Weights of a small model that predicts nearness at each pixel: decoder widths [64, 64, 128, 256].
Rows from block 13 of the encoder, named by matrix and row number. Rows with one number belong to one channel. Each number is 200 + 40 x the weight over its row's rms, rounded and kept within 0 to 999. All counts start at 0. After the name is the row's rms in percent of the matrix's.
# convs0: first 3x3 conv (encoder.blocks.13.convs.0.weight, 160x160x3x3), inputs 16-23, a 3x3 kernel for each
# convs1: second 3x3 conv (encoder.blocks.13.convs.1.weight, 160x160x3x3, transposed), outputs 16-23, a 3x3 kernel for each
convs0.106,100,182,238,161,209,173,191,224,212,252,155,147,165,154,224,243,169,219,205,200,202,139,229,228,200,177,224,190,172,235,266,176,210,209,199,171,255,215,192,216,172,173,248,177,151,180,217,250,172,309,197,208,244,168,229,193,172,259,223,129,153,181,175,194,157,187,244,180,210,298,195,196,135
convs0.107,099,215,133,171,199,210,221,212,157,120,233,200,176,239,258,166,184,216,160,199,186,122,233,224,258,167,226,138,185,218,236,178,221,134,223,164,179,188,204,227,186,139,175,165,172,176,250,190,280,287,228,189,256,146,125,148,173,240,166,81,181,145,239,115,260,232,173,229,207,195,210,210,164
convs0.108,101,173,219,177,175,208,187,269,198,128,183,215,183,150,208,145,266,193,206,236,218,169,226,166,182,264,145,236,202,201,154,193,187,177,160,187,156,151,163,186,132,221,242,203,291,187,216,240,169,186,169,219,223,187,186,175,180,222,178,197,184,170,221,249,189,193,215,234,150,149,173,243,129
convs0.109,099,226,155,174,183,186,191,241,178,120,127,264,174,272,191,114,211,227,149,215,153,137,168,191,228,252,152,171,132,164,203,198,215,237,215,198,165,185,235,244,204,195,268,126,209,233,133,229,150,186,205,230,226,197,165,138,242,341,154,178,183,161,147,243,167,151,205,231,163,207,182,172,244
convs0.110,099,227,183,188,163,249,209,184,209,195,234,169,179,254,173,216,264,151,115,226,157,192,261,265,184,184,211,183,226,265,228,203,256,221,183,174,190,181,208,153,229,223,192,174,194,192,212,181,237,197,254,199,231,163,210,157,190,172,259,238,97,236,182,211,204,229,233,198,190,163,149,211,198
convs0.111,100,205,251,188,161,134,166,140,200,211,214,181,196,174,175,181,279,221,194,204,217,154,149,229,168,229,193,209,122,193,164,170,235,222,228,238,212,190,187,193,203,238,209,212,240,214,258,199,204,156,222,192,245,216,194,228,219,184,154,190,129,209,223,204,168,106,239,194,214,265,251,258,174
convs0.112,100,239,197,212,182,171,181,219,234,195,166,121,184,150,220,181,214,184,237,267,281,229,175,197,219,169,156,210,190,195,152,231,189,232,192,252,255,258,172,217,238,231,254,214,187,203,219,162,193,260,147,205,207,119,271,168,217,270,203,159,254,250,263,205,326,214,209,246,183,171,190,153,182
convs0.113,100,217,239,207,203,199,143,180,226,215,228,188,266,243,206,180,175,190,228,222,269,143,253,263,179,201,173,151,228,242,188,213,144,215,177,206,234,229,113,221,177,135,164,182,242,206,138,212,231,154,192,92,265,220,223,192,266,175,199,192,199,193,218,265,208,218,201,189,209,196,149,138,194
convs0.114,098,259,276,117,196,91,169,238,197,184,257,218,160,192,202,183,246,213,198,184,202,196,161,190,202,208,193,196,181,264,171,147,233,222,225,245,185,194,134,155,189,186,140,133,207,179,219,155,226,198,161,222,198,220,281,154,273,124,207,194,186,251,223,196,325,175,135,145,233,203,147,240,239
convs0.115,100,177,205,163,173,250,162,121,212,169,209,167,176,193,272,154,115,179,186,155,184,216,203,155,205,198,204,194,267,217,276,234,205,190,187,227,242,193,140,143,180,174,137,190,125,212,200,231,217,140,212,134,242,242,221,248,235,215,244,143,155,218,226,179,233,146,198,255,185,182,261,289,265
convs0.116,100,241,235,191,196,205,131,186,157,168,210,130,221,148,165,141,214,147,133,117,158,179,128,163,257,227,190,166,284,174,165,155,213,226,178,224,218,189,238,314,236,200,185,169,307,194,166,342,181,204,167,200,122,180,155,217,185,244,246,255,176,204,202,126,197,259,244,208,297,192,228,194,169
convs0.117,100,204,150,174,173,185,199,174,210,168,231,199,201,173,169,235,194,252,191,211,155,246,211,133,240,290,251,225,215,226,176,153,200,154,203,228,220,191,187,220,262,213,255,234,227,226,179,196,257,133,153,172,208,174,154,219,127,227,128,214,258,149,268,214,120,176,123,196,210,223,230,198,221
convs0.118,102,224,165,227,196,121,182,273,153,212,173,97,155,249,228,203,268,238,175,213,245,170,211,214,219,175,194,263,152,128,214,213,171,241,223,227,242,150,250,203,197,204,224,178,116,170,196,164,161,177,132,237,227,185,199,197,207,138,171,197,238,189,234,177,241,167,161,248,231,173,164,225,204
convs0.119,100,150,146,160,209,170,164,154,129,164,185,196,161,208,113,220,228,131,189,210,201,296,183,229,209,117,131,213,180,181,149,142,184,232,183,153,234,236,174,130,159,211,223,193,191,184,155,185,215,191,173,232,218,207,135,130,204,185,147,171,183,218,178,247,173,214,172,190,219,224,237,244,252
convs0.120,099,255,164,209,171,168,179,150,210,153,199,217,120,158,186,181,231,196,175,206,263,214,207,186,229,219,221,217,264,227,164,195,188,184,203,186,201,196,188,182,207,254,203,241,183,134,208,124,157,153,243,156,210,241,212,200,203,213,154,196,230,153,108,172,233,219,149,182,143,201,162,171,142
convs0.121,101,240,171,250,163,142,234,143,187,148,258,242,199,208,183,177,158,210,195,177,247,221,146,181,215,240,179,230,219,169,172,179,224,187,201,178,230,214,222,181,205,260,202,162,93,168,179,158,206,220,265,224,190,215,191,200,180,187,165,139,201,206,149,238,220,194,240,174,178,225,189,172,166
convs0.122,100,307,238,270,196,233,282,239,184,213,245,167,269,187,291,255,155,192,205,197,185,218,153,211,266,186,167,239,243,229,205,170,243,177,191,245,177,232,171,202,249,208,237,167,294,182,264,198,227,191,252,226,218,209,161,246,179,156,208,300,206,140,235,88,169,226,196,243,199,285,92,179,218
convs0.123,100,130,141,212,251,197,221,229,239,190,167,148,177,200,168,178,122,221,223,186,228,190,226,205,169,251,272,170,179,181,188,239,257,167,154,166,172,211,158,170,182,222,192,184,209,238,158,185,220,246,161,150,186,163,154,192,144,142,193,261,123,258,162,214,213,88,227,263,190,213,209,171,143
convs0.124,100,261,194,171,161,173,159,205,175,108,254,192,225,230,230,252,233,174,179,175,234,95,234,187,202,230,124,210,217,215,216,222,192,158,250,204,171,173,234,246,186,213,151,266,197,199,282,224,217,197,289,176,242,178,154,228,268,159,229,270,265,177,227,229,182,294,127,197,232,200,201,192,174
convs0.125,100,230,257,151,210,166,192,188,229,149,195,127,117,194,191,201,208,257,141,210,300,188,124,235,245,178,223,183,215,163,181,206,174,231,209,146,173,126,135,153,150,184,137,171,225,228,209,229,97,221,136,196,166,278,188,222,192,270,296,175,173,207,231,275,234,134,144,196,300,230,241,184,226
convs0.126,101,185,198,188,263,197,301,211,221,259,211,182,171,221,254,286,232,202,201,165,121,235,203,209,150,279,229,232,206,209,162,267,174,234,232,185,174,209,211,220,88,176,218,193,160,149,221,225,253,249,212,212,150,234,222,231,307,221,196,230,248,312,213,101,155,175,139,167,304,220,190,210,140
convs0.127,100,209,200,193,152,249,99,157,197,147,205,189,199,87,160,157,150,252,211,152,203,55,177,260,177,274,187,234,238,196,245,150,195,217,185,233,218,134,176,207,183,232,126,176,208,140,219,220,141,183,215,197,197,149,130,237,215,195,210,241,194,128,202,183,230,106,223,139,201,202,212,260,222
convs0.128,103,153,175,188,169,161,173,181,121,177,185,201,251,270,217,202,166,179,178,194,140,173,136,218,258,190,178,227,207,202,235,153,132,193,172,180,215,216,219,194,108,212,201,161,296,227,233,226,233,225,231,101,204,55,175,165,129,182,208,158,201,187,197,284,244,203,256,166,209,251,180,196,164
convs0.129,100,226,197,156,223,215,101,182,191,216,174,177,169,200,215,225,179,118,201,254,178,244,208,201,202,226,203,198,263,191,180,192,226,200,229,166,153,194,210,122,209,202,175,157,160,186,235,123,137,184,202,135,116,197,182,258,242,127,264,232,193,186,146,175,199,145,159,200,224,210,228,196,212
convs0.130,102,187,195,191,208,151,238,171,237,212,78,163,226,198,191,187,197,218,184,249,144,231,212,219,248,219,168,139,181,200,222,191,198,185,263,214,200,200,123,151,252,250,181,131,185,330,270,219,290,174,109,121,247,241,172,268,239,213,210,256,222,229,124,213,154,182,124,201,176,192,221,267,216
convs0.131,099,213,163,203,205,238,212,218,183,183,197,162,176,132,262,213,227,226,199,228,225,188,233,193,160,224,143,176,206,186,251,221,292,208,194,205,178,149,189,173,160,238,210,170,213,152,302,256,216,234,260,147,170,200,267,253,182,277,198,221,203,185,203,250,195,186,286,272,192,166,227,197,201
convs0.132,100,222,232,187,164,202,201,265,291,108,175,193,157,246,198,269,224,157,197,318,224,160,202,148,226,163,175,130,175,289,187,169,232,209,217,193,246,188,224,244,197,256,186,206,158,181,212,244,171,186,198,185,223,235,154,161,212,225,200,195,217,181,183,191,220,194,200,229,166,202,155,197,162
convs0.133,099,222,189,203,194,202,180,241,195,141,205,246,239,270,177,166,142,236,159,185,217,241,132,196,196,221,185,246,226,235,263,250,137,235,164,148,191,192,214,114,228,133,205,274,185,107,285,161,250,278,155,240,275,130,215,195,149,182,152,338,181,140,140,127,239,193,237,228,241,195,241,213,160
convs0.134,101,202,219,178,213,215,209,202,171,231,187,241,172,200,145,165,213,227,164,242,222,199,212,241,225,176,152,183,185,172,198,163,178,233,198,174,145,176,162,171,152,128,219,255,277,270,126,198,291,204,200,201,219,172,163,168,270,150,163,178,213,233,190,180,213,151,230,189,196,254,111,229,144
convs0.135,101,241,208,168,169,180,188,162,187,159,288,209,144,187,242,167,218,208,173,168,185,210,248,225,291,133,209,172,208,194,223,249,193,178,234,298,147,248,243,220,174,235,185,191,189,95,219,209,267,211,301,199,184,189,286,170,157,169,207,142,173,171,237,132,192,185,244,256,194,258,189,197,166
convs0.136,102,231,155,217,164,139,224,218,178,204,271,193,202,256,155,169,234,170,137,201,232,183,186,146,268,174,256,199,227,208,224,232,205,182,217,266,248,220,180,235,207,193,204,253,192,246,235,226,208,264,212,172,188,310,181,211,238,155,203,144,269,174,198,276,251,217,205,242,230,175,220,235,176
convs0.137,101,179,165,204,101,156,174,205,166,185,211,174,248,118,248,207,174,194,155,136,145,195,214,162,222,160,170,189,124,164,178,165,193,169,174,126,168,196,213,253,256,154,144,253,202,227,167,184,173,158,227,142,226,125,186,183,132,176,202,230,135,245,154,202,211,175,243,261,208,108,209,164,210
convs0.138,100,253,190,233,147,151,116,254,207,191,215,198,243,140,203,185,165,163,247,214,180,165,234,182,164,132,175,328,188,228,282,166,267,219,214,227,141,196,270,177,181,173,181,151,245,286,222,173,211,180,239,217,251,208,186,198,245,218,276,163,190,264,156,211,205,133,173,214,182,215,214,180,245
convs0.139,100,178,247,220,219,175,193,292,196,154,216,284,220,218,157,146,205,157,211,129,191,174,167,214,213,170,63,209,177,179,168,206,173,206,227,222,202,191,157,179,246,190,212,185,173,302,160,222,235,169,181,179,238,302,175,206,225,234,139,146,117,251,144,240,139,222,286,219,245,160,187,212,217
convs0.140,100,169,212,204,270,191,240,147,131,153,199,250,228,222,213,163,207,198,203,199,190,157,260,133,247,215,139,215,151,245,203,219,176,229,151,175,206,141,197,164,233,173,230,182,186,161,207,149,224,252,284,178,219,186,218,168,185,244,209,133,173,126,207,125,297,202,170,276,262,250,147,188,246
convs0.141,099,209,221,210,130,159,222,138,174,164,179,196,177,130,149,236,182,191,203,198,189,173,257,176,183,158,248,269,161,216,229,148,227,274,233,246,267,233,218,242,248,183,176,229,262,206,245,203,192,197,234,214,170,223,181,151,196,232,149,173,233,151,214,228,273,267,203,208,111,271,152,206,175
convs0.142,101,157,227,211,166,255,207,183,162,196,217,227,248,202,192,189,215,186,248,239,224,173,135,83,210,203,126,232,162,269,160,248,147,225,127,200,193,185,198,173,219,218,174,234,188,173,241,174,176,111,285,222,224,240,175,161,140,223,198,189,177,169,157,185,201,190,214,189,219,199,157,120,189
convs0.143,097,145,119,197,202,132,188,178,244,250,178,137,222,222,323,186,129,237,224,195,224,327,244,165,203,257,197,173,189,185,191,140,205,240,195,224,249,200,248,209,196,238,209,156,212,109,244,114,238,227,147,192,167,179,185,194,126,179,169,179,147,210,180,129,318,196,263,272,256,204,229,187,271
convs0.144,100,225,151,281,207,211,300,220,165,227,201,208,227,178,220,223,158,197,194,199,178,194,212,202,239,173,113,152,270,193,207,163,182,267,191,148,155,180,203,206,167,207,201,241,168,241,220,230,203,192,225,177,121,192,222,167,176,173,126,203,220,173,265,153,260,216,184,207,152,270,139,141,190
convs0.145,100,256,144,213,261,189,218,145,201,218,258,203,199,243,192,198,176,230,262,172,182,174,195,144,145,218,244,187,241,215,167,181,170,197,212,207,170,231,245,214,167,181,223,143,188,274,232,140,228,243,196,280,124,297,124,216,195,140,263,260,156,267,164,196,186,172,214,149,225,188,168,183,131
convs0.146,098,233,158,230,207,172,202,182,112,179,196,170,161,216,137,240,232,213,250,223,228,190,187,167,214,238,135,237,235,210,245,231,201,209,227,186,191,243,264,214,182,185,289,195,164,107,179,170,283,219,213,260,159,162,195,257,199,251,221,235,218,157,172,226,129,205,205,252,184,180,209,183,246
convs0.147,100,146,192,189,225,157,183,171,208,284,189,174,201,204,177,122,185,198,155,158,258,232,173,239,133,138,167,179,168,190,176,219,184,150,141,177,231,258,200,170,278,220,125,227,175,296,159,149,190,122,251,226,202,248,207,183,220,227,224,253,208,195,209,231,231,232,178,162,211,218,135,209,179
convs0.148,098,196,215,193,227,216,253,157,211,211,212,145,303,235,218,229,153,182,146,231,192,182,146,233,240,282,195,278,279,272,230,264,256,174,198,170,229,187,190,183,188,245,140,213,179,188,163,217,210,260,228,272,241,236,232,245,178,191,256,225,242,191,179,246,145,200,263,234,212,200,201,163,249
convs0.149,102,184,184,218,211,248,177,212,156,131,197,198,154,236,165,176,241,239,185,217,149,188,211,188,199,193,209,292,159,226,226,242,210,179,190,206,146,205,174,208,160,207,213,251,160,181,216,139,312,279,237,132,171,246,129,159,126,174,257,205,127,218,199,287,205,185,208,227,258,217,217,157,217
convs0.150,100,248,191,240,169,149,250,265,134,148,274,191,283,188,182,171,233,171,168,286,257,205,158,250,234,207,217,271,166,163,206,130,219,206,220,179,235,195,180,276,180,213,202,228,234,180,132,200,157,157,163,239,194,127,200,268,197,218,114,230,248,211,189,198,136,260,234,110,203,189,199,144,216
convs0.151,101,233,208,155,252,222,201,176,180,191,223,212,173,161,182,236,183,191,229,218,134,189,248,230,228,277,263,220,184,214,177,194,172,263,208,203,181,174,252,221,222,248,162,243,232,235,262,222,218,170,172,203,46,188,200,241,148,222,195,217,182,225,218,252,255,187,191,212,167,173,234,234,238
convs0.152,100,165,263,214,235,238,180,166,301,288,172,211,169,238,231,203,221,257,239,182,168,161,206,149,219,137,184,191,140,127,226,168,192,210,150,176,249,170,239,224,238,245,122,267,154,152,191,167,166,159,221,194,172,208,203,208,221,241,172,208,192,187,120,201,159,165,208,250,122,138,167,239,198
convs1.106,105,198,168,186,125,243,199,243,186,144,247,148,245,193,263,257,236,182,166,163,134,147,259,233,216,157,210,180,233,222,166,265,187,157,216,189,182,211,185,226,222,111,181,117,187,100,160,208,224,203,259,252,202,268,126,203,225,204,223,139,164,211,236,211,232,208,248,231,226,204,227,147,222
convs1.107,099,221,213,216,249,190,203,237,233,237,116,252,181,100,202,165,136,154,272,200,234,178,224,199,160,251,216,214,133,213,213,185,203,121,243,178,191,178,181,158,147,240,178,194,166,249,153,208,207,256,188,271,221,200,229,203,185,234,193,168,184,178,202,215,178,206,195,167,241,179,226,193,188
convs1.108,101,249,162,231,162,202,170,186,165,162,112,229,255,208,232,205,215,199,143,244,200,199,98,153,137,232,243,169,222,134,191,242,199,112,164,171,219,144,207,144,153,210,176,166,129,196,222,234,153,187,187,230,158,202,216,266,198,197,203,215,262,177,227,203,153,167,228,184,176,252,217,176,243
convs1.109,099,205,243,178,230,239,248,258,214,180,237,243,208,217,208,156,219,238,180,190,214,205,161,248,259,166,202,247,133,153,245,198,122,139,210,216,234,220,181,153,211,197,204,186,191,208,219,174,244,225,238,179,227,121,189,171,187,198,293,203,168,237,183,196,204,203,168,246,231,200,247,213,151
convs1.110,103,229,275,173,221,127,194,247,207,165,226,213,119,211,175,249,184,130,174,178,156,178,155,222,200,203,251,183,155,224,190,173,147,208,175,252,216,221,221,194,217,48,137,214,198,216,193,184,258,148,166,133,233,246,143,170,204,313,206,237,207,154,144,220,269,242,231,231,198,161,248,247,239
convs1.111,090,207,236,280,197,219,165,191,262,263,213,182,222,209,226,233,174,201,222,229,243,161,203,172,199,170,198,212,222,158,212,252,269,185,196,194,183,185,203,206,245,131,210,221,226,199,224,122,244,204,277,235,215,248,144,146,193,192,268,207,273,172,229,239,190,245,209,184,165,236,112,146,180
convs1.112,101,164,254,201,181,109,138,264,210,204,206,229,156,201,253,243,284,258,178,211,247,196,187,234,232,192,203,240,257,193,192,232,234,224,123,192,188,166,156,174,242,199,186,205,195,179,166,180,191,233,227,164,291,149,113,152,194,107,165,191,162,197,193,150,251,240,232,242,241,185,189,294,199
convs1.113,109,187,207,197,202,336,167,217,169,179,155,205,157,218,203,282,200,157,172,196,193,177,187,241,244,160,205,217,186,137,176,172,201,232,191,221,233,215,242,232,194,263,149,164,254,175,229,206,253,252,214,202,161,177,196,155,157,147,162,201,150,213,141,190,244,238,198,195,234,215,221,252,200
convs1.114,094,127,173,209,201,219,212,174,260,247,141,223,199,149,181,211,173,98,220,158,189,225,177,193,113,205,268,211,176,164,219,268,190,247,220,155,248,234,162,224,145,194,268,153,169,155,292,206,195,158,159,150,243,268,281,189,255,192,155,193,147,176,227,175,207,228,166,198,94,235,158,131,253
convs1.115,096,152,124,186,187,183,190,210,209,220,139,154,196,257,175,236,169,233,221,188,187,246,268,177,197,224,189,172,226,300,168,197,224,202,251,208,234,270,165,240,226,170,224,166,232,168,240,144,152,200,242,137,205,229,190,220,241,184,175,219,260,127,159,268,245,232,239,211,249,228,274,171,204
convs1.116,098,175,59,209,262,232,243,245,135,240,192,185,183,188,190,208,198,149,218,233,179,189,207,274,204,206,192,169,189,175,239,177,207,177,165,143,224,231,256,169,198,191,174,168,121,180,192,178,302,216,167,218,173,211,238,211,160,228,215,242,172,110,203,207,167,233,175,240,168,195,227,248,131
convs1.117,111,205,179,252,195,153,120,220,175,179,184,184,213,186,221,195,219,196,182,268,163,167,214,221,229,184,132,126,129,215,158,191,145,205,223,157,292,179,159,169,255,185,220,177,197,225,212,158,214,199,197,157,203,138,150,147,232,210,190,194,216,175,200,234,213,198,175,177,194,257,213,195,189
convs1.118,099,145,234,218,195,150,313,190,192,229,207,223,225,141,189,189,173,257,204,113,213,169,197,196,188,81,275,247,195,226,181,196,166,298,169,226,147,191,133,232,246,198,217,239,205,203,163,167,202,187,211,184,293,193,173,161,174,259,244,175,202,188,241,176,216,139,134,199,195,203,211,145,160
convs1.119,098,219,206,235,255,137,167,205,227,226,304,168,195,223,152,209,175,150,244,167,157,195,214,201,158,218,113,181,248,135,161,184,252,125,209,278,238,228,230,221,201,119,242,297,143,235,177,204,207,210,205,150,233,156,139,209,190,199,222,309,145,221,128,143,209,265,194,194,171,240,159,181,251
convs1.120,098,190,244,163,203,230,193,217,241,208,214,204,204,225,297,208,230,179,151,202,133,153,225,207,156,313,208,168,184,238,183,191,155,179,190,252,222,211,162,264,238,201,240,144,217,182,252,269,237,174,255,159,186,212,199,196,116,284,182,125,185,217,180,169,268,188,224,215,161,143,203,115,195
convs1.121,100,220,258,205,185,201,232,231,228,218,214,239,231,184,201,280,264,198,258,142,241,215,220,225,133,188,145,172,170,148,227,177,234,143,264,125,207,149,245,192,154,206,212,82,216,149,196,167,154,211,216,308,238,238,226,281,175,159,214,166,117,155,288,269,221,153,151,207,158,188,226,243,188
convs1.122,103,136,183,131,211,156,226,139,108,124,262,197,225,154,128,194,187,246,228,140,237,196,209,189,232,108,162,189,254,182,214,259,248,217,204,175,218,216,175,190,235,232,235,175,212,198,204,136,174,151,195,136,239,134,170,169,169,165,231,271,253,213,237,167,215,230,191,259,207,232,200,140,179
convs1.123,099,209,227,149,245,233,148,178,258,185,169,260,203,186,142,159,166,204,160,221,195,156,209,221,202,238,158,211,248,194,186,160,236,139,216,231,279,132,192,226,206,167,183,214,188,218,155,195,174,201,260,235,213,246,167,191,219,210,276,162,142,208,208,209,225,157,255,138,202,243,161,261,222
convs1.124,098,200,181,153,199,234,232,186,112,49,168,304,250,203,212,173,243,201,184,211,197,198,291,192,192,258,278,248,181,220,195,179,236,243,138,187,224,206,184,227,222,246,175,124,195,276,191,212,271,182,266,187,159,150,174,258,165,167,228,193,180,166,151,149,234,233,177,129,194,86,201,102,145
convs1.125,101,201,157,163,177,179,224,166,247,117,177,218,192,213,127,199,184,155,228,197,151,147,138,208,194,137,137,166,200,183,214,181,228,215,201,133,215,134,195,216,164,223,282,184,157,191,239,171,193,187,127,177,170,227,227,160,189,131,225,229,150,220,219,206,216,244,241,147,198,208,308,233,210
convs1.126,108,213,223,180,203,160,204,200,247,189,109,269,262,230,236,173,125,172,169,265,252,229,145,158,184,166,163,199,185,169,220,164,189,207,219,171,185,270,246,159,163,215,147,221,192,154,168,196,139,185,149,227,201,164,172,192,212,215,234,229,264,170,269,205,115,233,169,214,276,137,218,251,234
convs1.127,101,216,329,203,166,208,217,256,227,196,234,211,173,219,149,190,149,219,176,142,148,215,195,232,203,156,218,143,265,169,178,185,165,137,167,221,216,204,180,207,211,171,197,261,211,186,229,190,239,176,129,211,189,226,208,167,199,181,204,189,220,211,260,160,219,294,276,210,252,213,232,259,212
convs1.128,101,205,248,264,268,207,202,212,177,140,274,176,234,164,221,228,190,271,220,151,189,196,241,227,274,208,174,221,144,212,247,177,84,226,184,238,278,225,246,152,319,177,248,157,216,202,203,228,230,279,261,231,208,244,176,159,193,202,136,194,191,185,218,227,189,250,206,183,261,230,237,235,250
convs1.129,100,186,293,215,234,229,194,237,200,250,173,256,199,230,169,188,228,188,229,171,249,237,230,171,255,152,203,120,231,235,163,206,235,153,201,236,198,220,150,202,228,208,222,232,135,207,187,184,159,196,196,214,224,275,261,146,166,191,127,182,156,236,149,218,130,175,194,211,225,204,211,190,175
convs1.130,100,262,161,195,195,215,168,148,156,198,256,171,210,230,179,223,214,258,209,243,170,223,187,177,171,185,240,167,195,161,229,277,253,249,149,157,227,206,183,156,181,224,237,175,193,223,189,154,224,143,166,128,187,172,83,152,219,212,182,208,216,146,168,216,194,173,239,255,179,201,196,214,242
convs1.131,092,206,263,212,189,161,224,108,221,210,203,136,200,212,172,195,129,207,205,208,208,181,163,183,224,233,165,135,253,231,217,245,212,180,183,165,208,193,213,186,188,201,188,203,276,242,211,151,191,134,169,252,151,185,191,264,238,171,266,250,164,261,123,200,235,196,219,199,257,203,187,219,223
convs1.132,103,163,157,187,185,259,203,214,175,158,147,195,269,238,202,177,168,294,223,179,218,260,241,223,141,224,302,281,251,195,159,259,187,214,208,191,193,238,239,209,192,137,229,207,249,208,244,192,157,188,162,178,226,169,215,161,166,202,199,191,169,263,203,168,215,152,246,225,166,239,159,213,193
convs1.133,094,243,183,140,148,265,155,210,156,179,150,152,140,205,229,176,203,205,172,209,216,163,169,245,212,234,221,290,212,153,213,204,140,223,190,194,170,144,219,223,205,172,269,196,179,252,206,181,135,183,226,190,189,229,157,219,224,131,192,147,164,177,199,227,171,251,168,191,248,201,107,203,196
convs1.134,109,240,290,176,254,154,209,249,267,233,215,233,175,135,172,248,199,234,230,245,162,166,254,156,247,210,168,193,171,225,196,177,278,240,171,210,197,166,235,182,211,151,206,182,160,117,189,75,233,244,224,225,178,285,248,151,198,226,208,163,123,123,145,195,222,235,249,161,249,186,218,209,232
convs1.135,105,174,263,143,189,233,212,230,219,171,196,251,212,192,223,212,216,195,186,200,196,246,281,184,169,249,206,173,72,209,180,265,208,217,269,181,178,206,248,204,250,176,192,240,213,123,284,148,278,244,200,198,196,232,238,186,82,316,150,216,164,171,197,241,236,151,226,257,127,168,238,197,178
convs1.136,104,204,164,220,166,119,197,184,172,198,215,126,247,233,164,172,137,190,189,222,195,136,151,282,204,146,157,194,235,212,277,229,157,190,200,206,187,209,250,202,203,158,255,228,187,189,199,158,174,211,132,136,194,137,184,182,218,157,187,216,152,276,241,176,188,237,140,117,179,119,198,167,205
convs1.137,105,184,165,185,183,234,276,157,193,160,186,262,152,221,157,167,139,174,164,221,216,181,171,220,218,175,142,212,195,185,184,202,130,241,220,178,154,204,165,158,146,178,222,141,154,165,182,200,153,230,171,234,155,146,179,155,222,150,220,265,211,219,222,153,210,167,228,128,213,289,169,180,208
convs1.138,097,251,156,260,235,195,175,209,150,218,271,213,202,244,202,266,213,226,200,163,227,148,215,258,234,154,174,237,197,224,230,193,244,237,147,141,264,119,187,189,207,247,257,187,221,175,221,129,161,152,196,234,174,214,178,165,170,171,145,173,194,206,247,206,187,210,102,278,215,216,200,258,146
convs1.139,101,151,223,207,200,216,184,179,154,161,211,165,255,204,279,274,181,184,193,199,208,182,236,194,273,179,264,223,219,211,234,194,197,209,264,195,237,208,195,226,140,226,156,160,155,193,178,149,219,199,196,214,227,199,171,159,190,213,217,268,179,165,203,221,193,221,211,205,213,169,227,192,128
convs1.140,098,170,162,194,210,224,289,200,254,149,227,185,221,188,247,255,211,179,191,225,187,169,267,203,200,171,187,244,235,216,183,273,232,197,161,159,222,244,221,187,175,222,204,192,227,149,168,161,224,171,264,204,166,314,210,115,193,163,167,247,176,215,211,186,241,188,194,94,207,307,235,204,165
convs1.141,101,173,208,258,219,197,187,179,206,169,227,279,189,156,191,278,206,218,245,267,286,152,226,181,175,260,213,250,213,146,204,154,263,236,200,255,207,200,168,216,154,213,163,215,238,138,202,154,188,202,223,267,185,208,248,235,227,174,281,177,191,186,186,250,173,207,241,240,236,200,284,180,217
convs1.142,102,191,187,196,180,201,175,183,243,219,164,169,211,161,281,184,256,218,232,216,208,266,201,121,179,156,156,153,239,275,176,211,187,188,183,220,195,272,175,191,177,212,137,202,140,166,166,270,240,207,122,199,186,131,148,207,170,185,171,244,199,148,259,193,169,205,162,217,182,185,192,212,198
convs1.143,099,236,186,186,120,210,98,153,94,240,195,201,251,246,217,150,324,228,86,153,211,256,211,148,203,276,244,175,176,224,277,149,188,214,171,154,188,178,165,180,130,273,226,180,147,254,200,211,208,182,221,265,213,199,300,149,166,232,196,125,169,228,87,261,266,253,310,275,295,163,202,207,225
convs1.144,108,155,179,131,260,252,138,270,156,141,204,278,176,238,242,189,235,236,132,210,194,266,209,266,239,193,196,203,191,222,193,122,254,214,208,203,253,230,250,248,205,239,178,263,203,197,227,148,297,232,206,209,232,227,162,174,169,190,282,175,205,211,228,199,253,245,225,236,159,210,163,133,139
convs1.145,101,226,145,191,222,289,192,252,239,170,243,229,158,157,226,261,123,228,204,195,167,276,214,253,223,147,237,213,207,215,189,241,187,199,200,289,139,172,151,157,142,228,208,179,164,172,220,174,173,243,255,163,189,181,239,229,211,167,222,186,163,153,211,217,142,180,151,218,190,242,200,208,236
convs1.146,095,262,188,208,259,289,215,242,108,200,147,254,215,156,204,233,206,274,219,224,248,163,137,215,247,246,290,193,174,260,256,216,261,131,141,151,205,222,244,181,213,251,212,222,134,213,165,292,206,183,185,168,160,197,215,183,191,161,185,197,129,236,169,246,186,219,208,211,211,117,220,226,206
convs1.147,095,221,226,252,241,245,251,196,215,150,166,204,232,190,211,213,323,213,184,208,203,223,181,230,215,176,219,152,191,243,169,250,142,186,246,187,210,215,221,163,213,135,60,225,261,150,244,215,267,240,195,239,191,254,229,267,264,226,134,276,209,211,155,272,175,255,213,271,203,187,236,265,223
convs1.148,102,164,200,207,200,134,166,250,125,200,227,190,185,218,163,192,184,176,213,162,167,158,140,184,251,163,250,217,265,231,244,180,173,201,254,215,257,214,239,198,226,145,241,170,216,183,231,207,174,119,211,157,166,188,169,159,211,185,241,188,174,219,159,196,180,224,154,184,260,209,107,255,190
convs1.149,104,181,191,172,183,240,229,189,177,181,230,221,192,216,170,189,171,263,233,206,226,210,193,214,139,241,129,181,269,215,198,245,164,129,240,182,166,225,243,221,209,287,201,185,286,265,205,144,210,127,239,209,199,189,193,189,203,230,227,236,151,212,287,145,256,263,184,145,193,123,156,203,224
convs1.150,096,257,204,229,208,168,201,164,254,189,171,188,219,212,196,194,224,280,201,266,212,267,165,206,176,230,283,194,185,242,187,229,251,182,168,171,202,188,186,190,214,260,228,145,95,117,131,169,182,182,196,217,207,211,258,197,247,220,222,222,148,226,228,170,188,176,220,228,230,215,161,185,216
convs1.151,101,246,107,182,173,100,134,168,199,201,161,174,197,192,156,228,237,210,225,265,223,219,282,242,197,220,166,209,154,104,216,140,142,237,204,232,188,178,216,225,196,185,225,151,197,235,199,169,200,211,203,222,166,217,104,250,246,203,225,244,199,138,156,214,160,228,198,190,184,181,181,136,247
convs1.152,104,184,163,171,131,212,203,179,110,192,187,232,282,221,137,276,231,234,176,205,214,209,194,173,160,163,197,180,270,152,145,132,196,208,230,201,230,210,209,166,131,159,142,167,130,221,201,216,174,180,164,195,165,161,236,155,263,208,211,293,184,198,217,122,221,235,165,237,302,152,185,164,234